Weights of a small multi-label image tagger.
Model: 32-pixel images, norm layernorm, activation star_relu, layers 12, width 192.
Training: muon at rate 0.012, 14200 steps, batches of 256.
Data: trained on close-ups of made-up surfaces with and without defects, 101725 training examples, 35.7 epochs.
Rows from block 5 of a small multi-label image tagger, named by matrix and row number. Rows with one number belong to one neuron. Each number is 128 + 24 x the weight over its row's rms, rounded and kept within 0 to 255. All counts start at 0. Numbers have three digits each.
After each neuron's rows are labels from the 100 images, of 14848, where the neuron reaches its highest value: "patch colour" is the nearest of a few named colours to the mean colour under the peak; "top examples" is what is common among them. Only what is clearly more common there than usual is listed. The data: close-ups of made-up surfaces with and without defects. In brackets: how many of the 100.
# fc1: MLP up (model.blocks.5.mlp.fc1.weight, 768x192), inputs 64-127
# fc2: MLP down (model.blocks.5.mlp.fc2.weight, 192x768, transposed), outputs 64-127

fc1.285:126079130109126130091112094103119132133151124114125104133076113120166119113165119088121126157135122142100091126155119088182078108110169109156138152107132136129102108155091138155153140160136111
fc2.285:127122157147124128142122098196103155111130123131121080132173106129141138127128094079116103117127120095120114105096127098128123124118125148098133150085142072114107135096143114135127169148132150
patch colour: pink (47)
top examples: stone (83)

fc1.513:161116129136119158107127128120108138159084102119081112146146126158124121111153112077171118128162094157109149124137114126107138139168145116127152113135140121144101108108075129176126149140187099
fc2.513:150131162127119115104149153157101107138097162142126098100056155133091148120092132093105126130129150165111102095164125126117114093141161157114152107127118121108171119120142166137093128126146128
patch colour: pink (39)
top examples: brushed metal (71); dent (57)

fc1.579:111118143101133135159141105139131141129160091117143110123120169138140131102098155137071106111130112140116107133126120122150125095151134092133104118094116140119097122179142114179092154150083099
fc2.579:080108143143114170095113088132139155178132149098120106094153120108128133107150147102129156118175103078124075139133154150113111125164123122116131174134131114137076116099130121122142118090164117
patch colour: grey (71)
top examples: woven cloth (89)

fc1.467:153152090135155131132147129153136134121160117148133126132151085139100115138111094113140135113153088105146107177146121113138208148118125097123106117105132121129100094145101130144154156138124146
fc2.467:120126123119087102163126096167162138110117141129133110130129188160109118153156134160115121099150116103156114119078114163180132107093131098099132133135132101127164118136171088109118106162159130
patch colour: white (44); pink (41)
top examples: tiles (84)

fc1.92:173120149136146156112100097128116157171158114152088137130160117128133132125149144116154113134125154145167121108141138099099176136059143096105116125135071088107092077104125136111180116094139104
fc2.92:148123129130158115129160126098105155133135124143160088113104094151145129109137116098159101174082114149136083103163141154126079093151161117158106110124125083155143107123131114185106139080125121
patch colour: pink (45)
top examples: tiles (52)

fc1.683:128125122160114173121082140173140149126087142068098123100127087129169100132094132164159129148112072147112139095121127124106088124146197161130137113118048130154155137151077152107137148116127117
fc2.683:107127123161165121134129086116128156193150077163117158156099135140151163151115151088112088147120092121165147114161134165118157106077111092134129161157137119122093099115090116127121106119152146
patch colour: pink (37)
top examples: tiles (33); smear (27)

fc1.583:095128127127140095170117114088108119100152195136114148137110071103110151114105135146156130138120092189152141182104157149125131154190193149109116130148107131152127173125125097137167119161117100
fc2.583:127124086120144161115128133131125140155140091161128099133179164133157152145152140144121108117127168083107118165144142086115108117151163149155147169105131141162106137080149145115170155142133114
patch colour: pink (43)
top examples: bright spot (81); brushed metal (56); stone (27)

fc1.563:127118103124125113101133114088115098098140145164143170165112126098113165097072159134118146109139091142128136118096117105096116144153152150169149128105102077129125082131130141147098081086134146
fc2.563:117143098140126152143109142152110127141135139152113149138142135116131160136123086139124138115148124155124173117137147117131146143096158138098091099158148157118131117135084123129163141168075143
patch colour: grey (71)
top examples: carpet (86)

fc1.47:131128132098129126102137094134099098127127132126096141074088119077111130132125150102157176134107121104111125113134153123164063140122123157107105110122117154108102116113109095136094130138097086
fc2.47:067138111137163115117148117120146163156121174109113112114151116122128134093125170114110127113112145166089112143148153100107125139105128132166109170109120123149159161177148084124121135132141121
patch colour: grey (61)
top examples: crack (78); brushed metal (44); stone (32)

fc1.210:124149132170110120131114118162103147136162139056092136131149135152110118134176158133122155145106203123124109091144129073062160159111120108094098140148104119113145098128146139147128111091167084
fc2.210:127149164116129131107117104128094132164154149156133133122147118173102138104107129127115125132138099143155148179122123125131071098134137150110122065133125106116121119153155132168117115125125137
patch colour: pink (47)
top examples: tiles (45)

fc1.322:130105126141092187110121144114106098135126115185144138138106133160102116126159125078132115130109150088081119127099144165145128128136153132167132119141113088107135092159144143134189143104097143
fc2.322:109101153167155113155162092116171117138129159124119092104129150147112137139111145087096091115137164121148132127145113107090147136096120175115118175124140142124148121115117084138117171144163086
patch colour: pink (41); white (36)
top examples: tiles (82)

fc1.339:125105145136141116120113167129094120103099123139093146142126126141131120104115144150151101145136119098106107118123115179125146174126124090118121102135124128127143077129150160156178141096182144
fc2.339:127138116132105124147136125135137160150150150109163158083120163136125192139140146112118144148185109041160102099081113132107138089111159140140117136089089163127108108105150099120127119134113125
patch colour: white (28)
top examples: tiles (53)

fc1.363:126161104115151140116143131102145083156138148104126131138132120149064079173105167133103152136102179146134136124156136181128137120132143129130140138192116141106147156091136116108133126090130154
fc2.363:105129120143127131076136124176144135118113091124119173129101162116106176107125064148130120139161074136143147115134095074159130088108131122121127130133134103101142117148117154092105171138109120
patch colour: white (35)
top examples: tiles (59)

fc1.671:167128124156179144138118141115094148113109146138123145107075102148156095156132122145142137110100103154117099144141164112136132097130117106107091133176088116100148126108160089120088115111125165
fc2.671:120094105132103138116085173137091093143130144122116128112149167129134135150112138137121131169171178145095145118141142130097111149125114135161137104146107116149124170091120107160133103119171159
patch colour: pink (46)
top examples: brushed metal (72); specks (62); stone (28)

fc1.506:181144125117125131144085160141122137108183155121133144116129130136110189116099088136134108116143129141106121138130147131126106054100116118148119159149127123154162154127096153124140114127111123
fc2.506:115138136156120127116099111107187083109115123117145107141138153130132128147125142118091148131134157139088135154117135128135096168179147155120119150157171112127104150137104113104137110171119149
patch colour: pink (44)
top examples: stone (53)

fc1.71:100125178130135104157133150122144079150162136117120110132170151113126113169154141127131126154091125143094149145075119133075120135131136129141165096139125136081177106161126138168124153097123134
fc2.71:122142092129106094113162152092118120090098131109076128112110157092180105140146141166116121124155120054140117165163148091087130129140144104122073110124121141147169105141131144147094150097126146
patch colour: purple (50)
top examples: carpet (62); woven cloth (30); dent (30)

fc1.297:129137122125128142138174094108128141144140147146152122121144125086169098141122168118133157122122119114136138115084159098145116134116118116165101149137142086084077105079115138139140154171121081
fc2.297:129119129101159123150148163117119160121115111115117116100098112132126096122158106132138082155139128121122087146146116085089136072124137125137146109148129152133139135112199132116144134113165134
patch colour: white (48); pink (44)
top examples: tiles (63); dent (28)

fc1.112:114085112128090125113143163121114097106126117134116180150129118106122119129169132125146149118150139118150144124190162144169084109106137173114161142069098139166147142141152100120148113116113124
fc2.112:099117110168130131118135119112122122135155155106116108078125128123139121155153134101111104136128105136087125153089101111086103127101137081169105079123156090132150098140149177180111141141119134
patch colour: pink (55)
top examples: tiles (46); no defect (42); defect: none (42); brushed metal (34)

fc1.132:136104132158115086153132127139116140098135110131112162096123091120163115136115116094095131140105128116169142146099130124103119132119140101161129119110105144103162116143122138160146120096077162
fc2.132:129140088121142082110144112108141129137155118097151141121146133149143151087131146111116142089186150129143123146110110119154137105086158136168110158109136108116131128130148110083159099140112134
patch colour: white (54); pink (40)
top examples: tiles (100)

fc1.217:086152130108124155139104132117162104151132167100167137155097149121136203100115175112118161130137113168127129109117160140140143147100129132091112110148159099116126083132139125164131155142105136
fc2.217:105110136146141114124138133168094121163162151125164114100182156134135108158110113120119076121136122119180158085109092135121092092134079095110163105122151143107112162138108148127111139123174125
patch colour: grey (61)
top examples: woven cloth (100)

fc1.597:114126078086153179132104149100117128132106116139086149106134099173146153159129118139130116144105116104141122167123126130087114093144150137130124106129121101131109171137129114171140111145103107
fc2.597:133119137108128117129124109134165133133177102154115114156098132083120143055124134136123111133096153139103105116150146114122122193168106110141136139152102160150127114133123119147141151126160141
patch colour: pink (40)
top examples: brushed metal (39); dent (35)

fc1.133:126131111130115149124125114132110141095152122169141147158123118119131114156091100170096124122168138101120104129109152099153111138152094137131113163129098146163138149143128150187070140128105132
fc2.133:166146130114112144159112177149124129121081077158146095097131095078108107133121130120077124133101136089131130107136167095081179138130111139165115115102109144130152147143129132073120138143120123
patch colour: pink (39)
top examples: scratch (60); brushed metal (36); stone (30)

fc1.175:110075150128118150133110105117138104121143175103174104160155144146093098094128131142146137123128090137145128128137092154120147131129108125134119128163078122111149125096100142173081142116116116
fc2.175:113139138138157162158123141118097125118178158113136112100111120123117169182108136081086091107119096136169076169158143100115140158105104136119079184119155101111137125129072128117143147146075126
patch colour: grey (69)
top examples: carpet (56); woven cloth (34)

fc1.448:133113140132125138167094118096165123105132154089132085127116123137115092139100123126146150067094111118154133133138115137070124109133115115103150123111129123153139118141115117152109158128099200
fc2.448:107159144100141135150106116128137118135106106101091123133119152140129179176121079172162112134092152159129126102110112110071124110182139107161168144107116156110161148117099178092151123057112149
patch colour: grey (95)
top examples: wire mesh (100)

fc1.557:115134116100164140160137120114107162109098111079156139105155139134123115124092162140098136107128117136108149111114134117140131113138106116129112097147092093164152108181103121159118136152129156
fc2.557:164122134135126135122106117099164125130126124144113086064135132108168134132125146117162123137107098151147142140121088116106114130150112113164115150147149116132083159086149152146119149112115127
patch colour: grey (64)
top examples: woven cloth (100)

fc1.87:100129157163127156093166083149125149146111112146123100161158125130145132134139192083155127176128121083108151146099144169137109126107138142132112122166102075107134131124141147152144115124131113
fc2.87:121121134138162086146149164112127169075116113145118158101066118138131115106075102114098115098141128180151115133134096112119144095141126089162109134111144155124121131145130150137135133117161148
patch colour: pink (55); white (27)
top examples: brushed metal (39); tiles (38)

fc1.549:085121154117155118124117177178155111108125139136119134140148105176118146095143087106141109123127157108168154143158072147154076125154198133098150132095082146155158115094140100132103109108132143
fc2.549:149103117126101153097152090130155144107111130076146123181133074106129063109151128120146126122142127114103150122118152167144109097091112136112164141119146111078147126150155169108109137133120116
patch colour: white (25)
top examples: stain (97); tiles (49)

fc1.257:136122147107114155137156060121176104104123099136094078147121134126138093156111132087117162113144081174094130101170126154079128098142143153133134131131156122146121134121090087107105155130171133
fc2.257:104127153122143127171136101111148114161120158101121145143137127118127145181088084129169130121103132150128118093142117144121135096176161132126145133135139131161176141119124156150137132108147140
patch colour: grey (91)
top examples: wire mesh (100)

fc1.109:139126047144132111125097160141121113141119171168125105116114104142156108148132112127138097123139105146107094147113165107140109137129110097140094090127118102128155152150174095148097085144127120
fc2.109:133102134121142113118109131120141115118126119162101127115149171158122132116145134162126159161106154134113093113147128093131109109174126126146119090139062102175104151122146114124095184136160138
patch colour: pink (44)
top examples: brushed metal (100)

fc1.186:125147124136122143107166113155127136152122101132120120148160113128136132106092124147124128079153120091134101146128128129114174132129126110084117109117108175106122156133154091128121137160140127
fc2.186:135093134134130138128107161166119140111175117110144145160115114161109088163187130131177152149149113099151140130095135110167100122094119115145135108127144113072114122088143156131150111112129092
patch colour: pink (41); white (40)
top examples: tiles (79)

fc1.591:127165130063144153122123087132103137177120097137143107136117125122091154130147092137109088098132101118124175119133121120135130156145150138116101129134129145155168151161110129133108177137155134
fc2.591:125134125146074092121110115139132099099123140120136114162139100173147166118117151111147167119119128164123090124172149142141128164165094129155130126135128136102132116121150100104178081110120155
patch colour: grey (72)
top examples: carpet (78); no defect (31); defect: none (31)

fc1.203:142105077136185129140122132176141113159159130128108129116138176120127096125141140165085156175144143132116136078108133091112110124148118137157158128127124128132099151097107135146103117135143157
fc2.203:085121122096152115089100145106134110140141135062124144129104099125144111142116094114163115121102079136129131176102122100130143117111101102149094079149126105137120111138163124096131106117140093
patch colour: white (28)
top examples: tiles (45); dent (40); bright spot (29)

fc1.246:151122122146113127153082119131119154130114172081133157096093116078129106152116077132120101141118117158082110122094158122110137130140120140127131119106104118133127084125131170118139130164132180
fc2.246:075106139088087123061132173098120154136108147115158110165146109169157099101095125088105115124136128164157128098161104118139144121123180159122119114123122101167191140144131108168156107135168156
patch colour: grey (60)
top examples: stain (47); woven cloth (32); carpet (31)

fc1.475:135166110138115076138106167134133124106099099091133118108137140084116111105129148140129124106131158103162170172141115164127135125107153142093140131127120091100098143107121120093136119130111129
fc2.475:144124125110137149143172127137156127150162110187101136138148118181156122122119113135095140139153129154116149091102098105193150113137154107125140133062134091140108132140131148130117094136156141
patch colour: green (32)
top examples: specks (87); carpet (39)

fc1.474:108163125133146141091111139149117188129138090098085093145174111129099176146123099132140149140125150132097110055075143172105111138088090122143149115148102126106152104142143142111135164152125139
fc2.474:139122099138121080147134159131133085161126143116159103125100168144106105120126118142122107118133093136109087147130105130109151144143100116137144165101156114124086109130101126149111095111163143
patch colour: white (27)
top examples: tiles (45); bright spot (39)

fc1.59:107143110148140134149115089109110136169110157081112147122123134100144117167079087123159117117121118112119134156157155134132124117181130106118082152114134129097132139101125140087120119161150113
fc2.59:101134128107104101105096119125119073135104123117134101165155121108187113126206136119088176163108153126160130160117142120155159157116120137128127094130140141137163153103110143137168136120141125
patch colour: brown (62)
top examples: wood (62); hole (38); bright spot (30)

fc1.712:108123146149157127136158148078191122136116138090090124159124104142094098124100135167126148140121112101142132145145105148171122086119104129092123125156126131117143135137168102165108163137086141
fc2.712:131073119131140089104118113133123153119143091108138102083111162124153104116105114171102106130159121108160146084122141087147177125079107132156149109153147110112105124095126122122143140123163151
patch colour: white (56)
top examples: tiles (96)

fc1.705:108163137082171157115134113112147112096109156089158119086124128125135152164098112065096095124116162129124092114139156148133130103139126148144119129085127097193110119127111158140123094141165154
fc2.705:134126133173114087151118165077149147108150070114100126109129120148138095101126131126091123110149138153089153121115161100120105118114146101120123147173080115179164118140144131142110144130118084
patch colour: grey (82)
top examples: brushed metal (74)

fc1.519:094156114109161084087118127148104099150091127139121136108141080095101142143163112075156130159156134121110153142114139115124084133103117115152069093104126129136118146165127093146120105124145097
fc2.519:117141111051183132113151135156135169121129176168089132108125114143109145119132130158134124107123119129137118150133140111147103112104105139170075134161100105128129180114141100123132111126154144
patch colour: pink (46)
top examples: brushed metal (95)

fc1.703:153152138149094140120109105113111126130144150103138138128143109163139110168112120149118170113129139105092070112112144128101148141146149114162154101144158141177090075063124136082130064104144080
fc2.703:112143125103139095096146156151104078110133122156086139121119126087117146153115120105127104114166130111145125145158106134131151123123110100094147120128123126122178132191179108123122151128149134
patch colour: green (31)
top examples: stain (51)

fc1.142:118095104111150164139093155108087135123100075114117125110150138097160133180111121126095129125128110119117105117146141133158150110129140120128131140084147115089086136166137176130129136132134144
fc2.142:128130160133110104134144137164164083101108149110152168181115059153113148100129121076166157140149134109132172157126085074111106131112098071112127123168087150163128105139143103146144137092162123
patch colour: grey (68)
top examples: carpet (48); stain (33)

fc1.449:097144144075121102138120096143098121122125107141115118090126181097089148109178124122126134143119105094155140122147138132195141129107122134115120125146150137122135160119120091137131108133141126
fc2.449:158120153092133126105121108128119153099081177122152141175167095125120125122112122149163113121111088173116134130159148096155116125146099121148114116118149164112175129156132143147133107140077145
patch colour: grey (80)
top examples: carpet (94)

fc1.641:102114119145113142122139122148161145168094151140149084096137093145150130175131113154113146139124124103108112157056135106122139120106158129125142186079139149121148098153130114107149109150134132
fc2.641:130140129080119151137143159140123096162117152105115169127134114122114142081137111127156113138129096115152129114127125132147128091126128088146173151150125123174119127144150131158118156089121147
patch colour: pink (48)
top examples: brushed metal (43)

fc1.158:172136126091116103137186159114130140089119121138107099138149181123152117102118143137158117073130104138127115136175120122111144155105148164117137104137149123125081140092145134077089127124123092
fc2.158:109112158109119186093134123105117116125162099115114123092113155158122080152096136158146163128153095123154149144124139151116154068095118127138120105102111125122149149118116133164174107147103174
patch colour: brown (61)
top examples: scratch (91); leather (34)

fc1.761:126160147110099163142173098077136133127111061126101139133123135129099091138132138091148167123132148183093143108138125083130092094145120093133133129149151108170124141153136121096092160107166098
fc2.761:132130109092140130116133116113101088172086115139136110163167129092103115188079123091134145118097150130125128147147143142161123175155123152129161176150136157121113135133124136180118134163119111
patch colour: grey (82)
top examples: wire mesh (88)

fc1.384:127147155129142157084124164136134180149149084144094097125127108113114110139115143134142089120151100135107143120171110085137129124159148144107155150100122134129125082104109102138144120115136149
fc2.384:195116109147104124083156094130153131122124089119200177142137128129140166144173112126159159118109148111120105110109156116089133122137133156136084099064129121120084112118124114158148112144138126
patch colour: brown (85)
top examples: stain (97); leather (63)

fc1.377:121123143117116147103120121176075104138139140122133137113163127137133108126114133125103115109118128095135120124150090147161142135126118095169119138109107131126119173133087151139112142110111109
fc2.377:114146150087140110143138155142144104163145117076133137129123162130126127139131139143105091156168158137141113074159134135147120122120144122129125123114098118139166094166150139116121102168108149
patch colour: white (50)
top examples: tiles (73)

fc1.346:151111123137098129185134134114097112084118116155117178108136071115108105137139102095147111093123118084142113145149100113104118146084085121183114096120128139114145128164137100190117134113159114
fc2.346:118125154144144091076126091135134136139157123086120166100110142155128141154146135143155134128134120097213175132125168105140118118146152111132100123137108122129126119068173107129096091138119116
patch colour: white (47); pink (46)
top examples: tiles (100); smear (34)

fc1.184:116101119152154114131159147147109098150180159191135113149115160178137129139128108139148098128127136141125100119127134113141128179134162114133097155100119128123124096162132118101125135121121085
fc2.184:180151082125163153134099144141107189070097104129124124127147147110173099097125157121127151164170154115117126146141121121122151135155136146129156153167122141127132107111095160130092148094147130
patch colour: grey (69)
top examples: bright spot (39); stone (37); brushed metal (27)

fc1.304:164174115145136134093098170138157156120114166102104155154109185120102133096114107129110118098141143139122171090116135127137133157121136158114124099147114129136092124106100125108093093146095159
fc2.304:102131132128125109142115135139086115144138115137150148121100092146108110110151115151129129151076091156170153119138123084129098127119104120131154117144120141104126142118112184147107132110140134
patch colour: pink (41)
top examples: stone (40); bright spot (38); dent (30)

fc1.61:149139094152120121118135153112114141094149108133131134104137128093137094144121111125149122129106114120121125143161154120128158119132129131132106117108136155117170095106125119127151162129136163
fc2.61:130132144138122128106135098129187138111122097098132153134104116121134149091121118125146119097158097097170175145062115140147159128091159132124120088141099145123167139143131133146093110132113107
patch colour: white (50); pink (42)
top examples: tiles (100)

fc1.282:158108164095206142135111122128126087102139111126138136083126144109110127148118120125098085089095128160101151164130101124186151132121117088121119168127151170146146140157156086133141102132139118
fc2.282:091121164117089093129157119158093086183130131122136079170149105174119147177110112072130116140133109167105134118138124136104157148174094131148171139132146116124160153182112136116116129132101133
patch colour: grey (69)
top examples: dent (33); carpet (31); wire mesh (30)

fc1.692:149125120119125126123116151094155132129134114113129125118143116144150109099116116130142169140125104116161113152138122119128091113103152116044081135125159167139142163134146150116135094087152127
fc2.692:180102118105115117127129126115146135118094103101122157117140127088129115140091109162136102123134152152116129135122131175122168140087194136156098159146142128098129111143104131104109081126119120
patch colour: pink (48)
top examples: brushed metal (75)

fc1.106:131191140109121132172138101127135108123128111173116150141114157113125164107137168124085115125142122127128125137052144135113127159133137056169149151109103121106146113141100176144135151086142146
fc2.106:116077123162098119113090156103070122117124139090074130113161113088105119146143119120158148118129085091156099106146120101125074128126131146120108122138169113160161160152162102147137135088096146
patch colour: purple (41)
top examples: carpet (56); woven cloth (33); dent (30)

fc1.615:118156162145071131143163130126127097134123115160132114107108127144135099140119152152126118160102110129080121067089106145102140110138180082141146144156162135078132114117149151121161148079092083
fc2.615:156088095129127135095139180094101137094119158126129145136087156128090121149107148102079131137116132142172122111167100085111110128120130139146105107172145160120153088141136140127107145139140190
patch colour: purple (59)
top examples: carpet (50); woven cloth (32); scratch (32)